A small contrastive image-text model, trained from scratch: text encoder norm layernorm.
Rows from block 5 of the image encoder of a small contrastive image-text model, named by matrix and row number. Rows with one number belong to one neuron. Each number is 200 + 20 x the weight over its row's rms, rounded and kept within 0 to 999. All counts start at 0.
After each neuron's rows are labels from the 100 images, of 14848, where the neuron reaches its largest size: "top examples" is what is common among them. Only what is clearly more common there than usual is listed. The data: simulated stained blood smears.
# u: gMLP up (value half) (encoder.blocks.5.mixer.u.weight, 384x192), inputs 78-116
# v: gMLP up (gate half) (encoder.blocks.5.mixer.v.weight, 384x192), inputs 78-116
# out: gMLP down (encoder.blocks.5.mixer.out.weight, 192x384, transposed), outputs 78-116

u.34,212,209,204,228,213,193,180,228,210,212,198,180,210,195,196,161,181,175,206,217,185,184,182,189,184,194,216,185,195,200,180,208,167,202,180,222,217,168,219
v.34,180,206,204,267,191,187,183,233,195,209,196,189,216,172,156,192,178,181,193,229,175,179,215,185,206,214,186,222,222,198,193,204,172,197,183,234,186,157,195
out.34,197,235,191,150,186,220,187,212,163,189,206,207,238,201,174,188,180,186,191,189,205,187,215,136,203,221,229,178,205,186,196,226,176,155,215,229,179,181,219
top examples: lobed nucleus; ovals

u.21,193,198,168,178,209,203,195,174,198,207,184,183,189,202,222,222,174,202,223,191,170,213,214,198,209,200,167,217,228,204,235,210,205,191,198,234,166,191,221
v.21,197,211,198,213,203,188,199,204,150,209,220,194,194,198,180,188,172,211,222,206,188,197,222,173,182,175,278,194,210,231,160,211,224,169,182,239,268,204,216
out.21,211,203,202,208,187,213,183,195,227,183,193,204,153,190,224,192,221,211,184,204,171,194,189,171,188,207,210,207,201,251,193,182,213,166,180,186,172,212,242
top examples: teardrops; no large cell

u.71,189,206,208,200,209,225,182,217,214,233,196,163,197,210,252,180,196,201,225,236,182,188,206,180,171,208,173,231,209,206,202,218,170,208,187,185,213,161,231
v.71,214,190,198,177,206,206,181,231,227,199,178,195,161,174,218,200,233,199,211,241,167,200,189,206,187,216,192,235,213,229,195,197,199,192,201,196,222,187,219
out.71,181,224,229,160,205,232,206,204,155,202,173,201,227,221,189,191,206,189,192,194,213,173,201,167,196,216,207,189,214,163,185,200,160,188,208,230,171,189,183
top examples: lobed nucleus; discs; target cells

u.22,187,216,175,183,218,201,191,199,191,197,176,226,231,193,244,198,191,199,197,208,221,213,195,170,149,215,246,148,177,229,177,236,185,158,178,214,211,210,206
v.22,203,196,217,187,195,214,230,238,159,211,189,196,195,199,186,192,191,203,205,223,208,156,205,166,191,195,232,165,216,206,152,219,183,185,183,187,219,186,191
out.22,202,198,215,207,216,209,233,204,209,236,198,209,205,217,239,192,173,200,202,197,178,184,202,202,215,205,181,195,209,191,200,201,209,212,190,199,165,172,222
top examples: ovals; no large cell

u.184,225,224,185,196,197,215,200,157,211,221,194,198,179,246,199,228,252,198,200,191,227,177,210,180,199,207,198,180,201,193,211,226,209,206,211,197,187,202,221
v.184,198,205,180,176,213,207,178,190,209,199,203,165,176,221,198,230,214,219,203,189,216,219,214,203,199,189,231,181,192,202,187,220,248,231,226,206,195,194,226
out.184,173,223,214,227,209,222,210,214,193,234,175,196,180,219,196,212,220,191,211,186,180,184,197,219,198,213,209,196,184,219,195,194,213,182,199,199,182,181,187
top examples: band-shaped nucleus; discs

u.222,197,202,199,151,255,199,197,200,174,160,184,201,191,190,202,194,206,233,187,184,208,178,190,198,219,201,188,187,192,201,210,185,203,243,207,182,211,197,195
v.222,225,212,196,193,171,167,188,247,205,175,217,233,195,201,204,209,199,173,224,194,202,218,229,196,215,202,216,218,195,210,152,202,220,175,227,206,216,215,182
out.222,170,209,198,204,226,193,200,199,185,226,207,179,203,190,201,205,216,228,177,200,223,168,183,154,235,200,176,187,216,201,206,178,162,206,184,179,206,226,181
top examples: band-shaped nucleus; target cells; crescents

u.261,219,230,196,180,180,184,200,223,215,211,172,193,233,184,219,214,221,232,166,196,224,197,201,181,178,177,202,223,202,214,221,207,197,196,186,204,187,152,202
v.261,213,188,214,184,180,202,198,226,210,195,224,223,183,225,179,194,189,206,198,242,198,198,220,191,201,188,212,189,208,209,146,219,163,190,193,202,226,175,217
out.261,194,186,199,201,226,181,180,255,193,197,212,180,203,200,176,188,215,202,196,227,181,175,185,172,181,248,197,197,209,199,195,190,201,205,170,211,201,180,241
top examples: band-shaped nucleus; crescents; spiky cells

u.159,200,177,189,190,200,210,209,177,161,181,211,231,211,210,213,212,204,213,169,202,205,201,222,191,224,208,173,180,217,187,214,203,156,224,195,184,188,203,204
v.159,185,166,217,197,179,196,213,207,162,195,197,199,228,174,205,213,176,211,182,206,182,211,190,223,218,204,186,180,235,213,229,184,180,204,176,182,168,196,169
out.159,192,175,186,225,186,176,225,203,205,177,200,217,195,203,210,216,209,210,212,206,193,211,223,222,240,201,176,227,174,193,208,219,245,208,186,198,171,219,200
top examples: teardrops; dark grains

u.297,189,203,218,188,200,196,208,199,178,214,170,192,167,186,226,210,223,186,206,209,164,160,218,189,202,223,187,197,219,214,216,199,154,190,176,186,202,185,213
v.297,215,195,215,202,228,175,213,244,196,196,181,202,192,178,193,172,240,151,198,168,189,182,189,217,199,210,206,195,215,222,213,180,205,186,199,173,218,237,195
out.297,199,211,203,203,191,204,205,187,207,232,192,220,186,212,198,207,197,201,189,174,180,202,178,221,210,196,222,206,173,183,198,235,199,224,198,223,181,231,196
top examples: ovals; round nucleus

u.257,216,203,227,204,238,198,202,193,177,208,201,192,226,240,201,231,220,205,199,226,197,217,194,185,184,197,170,207,180,217,198,243,203,232,198,183,194,238,205
v.257,205,196,208,208,197,186,214,204,213,172,204,236,184,178,203,223,185,185,195,164,199,181,192,227,207,201,210,175,192,210,198,165,212,194,227,194,216,210,193
out.257,234,198,204,209,210,183,189,204,176,188,199,190,207,203,233,206,192,208,216,206,198,223,221,181,202,208,188,217,207,240,194,202,195,186,201,223,178,163,172
top examples: teardrops; band-shaped nucleus

u.206,202,239,227,211,192,214,202,172,172,178,222,180,224,244,197,180,178,215,227,200,226,220,216,217,171,205,206,221,221,174,202,175,202,171,232,163,207,181,181
v.206,187,189,213,223,178,234,209,220,178,205,157,219,219,162,201,165,181,221,199,154,178,199,193,227,199,197,188,229,234,172,185,193,192,192,210,182,182,182,169
out.206,197,171,194,195,197,156,179,193,221,203,213,196,218,186,192,204,207,186,193,216,221,217,173,240,226,189,184,150,201,184,226,180,199,208,175,161,232,237,198
top examples: small spheres; kidney-shaped nucleus; round nucleus

u.364,205,202,200,218,174,191,169,188,180,231,218,180,196,204,214,188,180,196,212,194,228,206,200,202,198,191,194,180,173,206,239,197,197,185,198,209,186,176,250
v.364,211,196,215,213,218,187,218,178,172,182,210,226,222,229,219,211,181,196,225,193,191,210,189,244,214,200,201,203,206,181,210,169,193,183,211,184,250,205,209
out.364,214,200,175,220,219,211,205,188,209,204,202,196,199,200,205,217,197,204,211,185,205,213,213,238,209,200,189,215,199,255,200,214,181,207,166,164,206,205,200
top examples: band-shaped nucleus; target cells

u.103,192,208,180,211,195,211,185,225,209,205,234,182,196,227,222,197,170,194,183,197,208,199,193,168,201,231,177,220,161,254,203,214,203,190,176,220,215,220,209
v.103,180,215,222,231,197,229,229,240,226,205,191,170,239,203,218,222,172,198,232,200,180,217,214,225,207,214,234,184,219,238,190,167,214,167,191,189,203,221,197
out.103,186,228,195,224,187,255,192,194,209,186,185,223,229,225,176,212,221,210,251,182,169,173,181,175,194,191,215,221,213,204,196,179,198,226,209,186,223,197,212
top examples: band-shaped nucleus; small spheres

u.111,187,195,171,199,194,203,217,165,216,205,196,218,195,228,186,199,213,218,193,176,229,210,193,225,201,183,192,196,230,195,235,192,211,211,238,176,193,206,161
v.111,164,221,196,235,197,229,206,194,189,219,178,216,215,161,164,192,195,203,202,148,206,179,178,216,195,197,221,169,252,191,203,207,181,198,218,192,203,227,161
out.111,208,165,191,201,217,178,201,189,218,193,217,182,194,168,213,232,210,205,215,219,218,214,189,227,217,194,152,206,185,171,205,178,224,208,191,171,197,206,206
top examples: lobed nucleus; spiky cells; target cells

u.348,219,208,217,214,217,269,177,205,191,195,199,166,219,216,214,193,204,224,243,179,204,231,202,220,139,206,222,223,207,211,193,210,191,205,218,192,184,229,181
v.348,201,201,223,200,171,177,206,186,227,211,191,225,163,197,186,198,212,210,165,175,214,205,205,226,241,170,171,165,206,202,229,202,236,215,182,211,164,166,220
out.348,229,207,238,172,217,203,203,183,159,214,212,208,201,217,211,220,181,188,197,216,175,173,187,132,201,232,190,180,239,196,212,220,144,187,184,215,173,218,184
top examples: lobed nucleus; discs

u.69,173,182,198,200,179,192,202,204,155,202,193,232,216,197,171,212,183,208,173,211,203,195,215,217,200,194,149,181,227,190,165,198,217,216,165,203,180,213,182
v.69,208,177,225,208,205,223,184,232,165,202,232,186,224,187,187,218,177,179,218,225,155,197,173,175,166,205,223,159,226,209,153,197,179,194,196,208,191,196,196
out.69,241,202,238,239,210,178,197,186,194,193,206,187,192,215,213,202,183,202,188,229,216,201,215,193,197,215,210,182,210,305,234,228,196,185,158,201,185,200,192
top examples: teardrops; no large cell

u.58,208,204,199,183,178,209,214,183,196,217,151,210,172,202,194,151,192,186,176,194,176,189,234,201,227,183,169,209,163,157,235,207,183,211,191,190,201,195,202
v.58,181,207,198,199,182,184,204,195,194,209,181,226,201,186,184,169,219,213,182,173,190,181,188,188,212,185,216,231,186,209,216,232,187,214,177,196,228,195,189
out.58,201,205,177,196,212,225,207,204,207,211,209,179,211,226,216,217,204,204,194,210,152,174,178,189,173,230,181,188,204,190,166,178,174,177,229,180,201,200,154
top examples: band-shaped nucleus; small spheres

u.125,199,218,225,218,175,192,200,224,201,186,185,172,227,196,180,181,193,229,220,225,204,165,216,175,200,219,211,226,192,183,186,212,194,175,190,199,164,156,194
v.125,192,187,214,178,181,186,220,231,223,192,204,210,190,177,208,194,212,215,190,226,200,183,238,212,242,199,185,233,213,205,160,195,222,207,170,188,187,190,180
out.125,167,216,164,141,156,182,197,201,183,189,221,187,224,161,173,187,176,206,207,188,222,209,216,162,238,186,194,206,202,107,204,179,216,163,202,199,170,195,202
top examples: small spheres; crowded; dark grains

u.59,217,193,171,194,191,181,204,203,202,213,181,218,182,218,192,196,198,220,206,228,171,187,201,161,191,224,191,247,169,224,206,190,229,205,210,224,219,203,221
v.59,224,180,203,197,225,185,193,202,204,170,227,206,210,225,216,201,200,192,211,209,182,204,191,231,197,196,208,192,200,194,199,155,214,186,211,189,237,221,218
out.59,196,182,238,227,217,198,163,176,217,190,227,186,225,203,181,197,197,211,190,200,201,200,185,215,193,198,178,182,223,181,214,172,187,227,174,210,229,231,219
top examples: lobed nucleus; target cells

u.44,216,185,196,217,202,202,199,231,216,236,190,199,201,158,196,162,215,170,174,208,188,199,187,204,218,195,154,196,199,198,225,209,198,192,174,200,210,217,195
v.44,216,194,211,204,218,204,179,188,203,212,174,180,181,183,225,193,211,192,217,232,194,182,193,211,188,228,178,192,216,208,206,189,178,196,194,199,225,188,203
out.44,190,216,225,163,192,229,187,206,169,224,195,218,214,221,201,188,195,202,194,207,188,174,196,149,200,236,204,171,225,202,196,214,153,181,180,232,154,201,213
top examples: lobed nucleus; ovals

u.238,210,185,196,170,210,196,195,246,232,188,210,205,207,218,203,157,196,222,229,209,208,193,198,185,165,198,225,216,203,169,168,217,229,184,199,205,178,183,210
v.238,202,195,211,199,218,209,210,223,176,225,185,197,213,180,214,187,162,196,210,182,152,165,183,200,188,198,239,181,227,224,178,182,163,166,200,186,216,226,178
out.238,207,166,249,225,208,237,204,197,203,189,215,179,192,192,187,214,206,210,174,204,216,216,177,175,207,178,186,233,195,201,187,155,210,124,229,218,192,184,211
top examples: small spheres; no large cell; two lobes with orange grains

u.311,228,173,201,205,195,208,217,209,158,200,229,190,239,201,199,203,203,176,212,205,202,204,208,222,214,217,193,195,171,209,187,202,204,196,205,214,188,194,251
v.311,234,168,197,194,178,205,189,238,251,179,220,213,219,207,190,199,202,212,194,205,174,208,202,205,186,191,247,195,198,235,150,200,203,192,205,213,230,204,238
out.311,212,177,207,185,200,206,199,195,223,212,206,231,199,207,195,170,204,229,200,198,205,166,201,219,186,208,175,205,171,201,179,192,192,198,224,179,203,233,189
top examples: teardrops; no large cell

u.153,204,171,161,186,203,214,178,228,226,203,229,194,198,199,213,205,210,202,197,232,193,202,201,145,196,200,185,208,195,206,217,234,199,193,185,221,242,163,215
v.153,193,195,222,230,217,180,179,190,211,237,172,185,175,187,203,172,204,185,209,253,172,187,159,190,187,234,168,198,214,225,187,223,206,212,185,207,196,145,194
out.153,188,213,224,177,186,232,184,190,160,214,211,183,216,205,190,189,193,178,196,205,197,174,208,158,186,228,219,198,229,188,199,170,172,170,201,230,163,177,203
top examples: lobed nucleus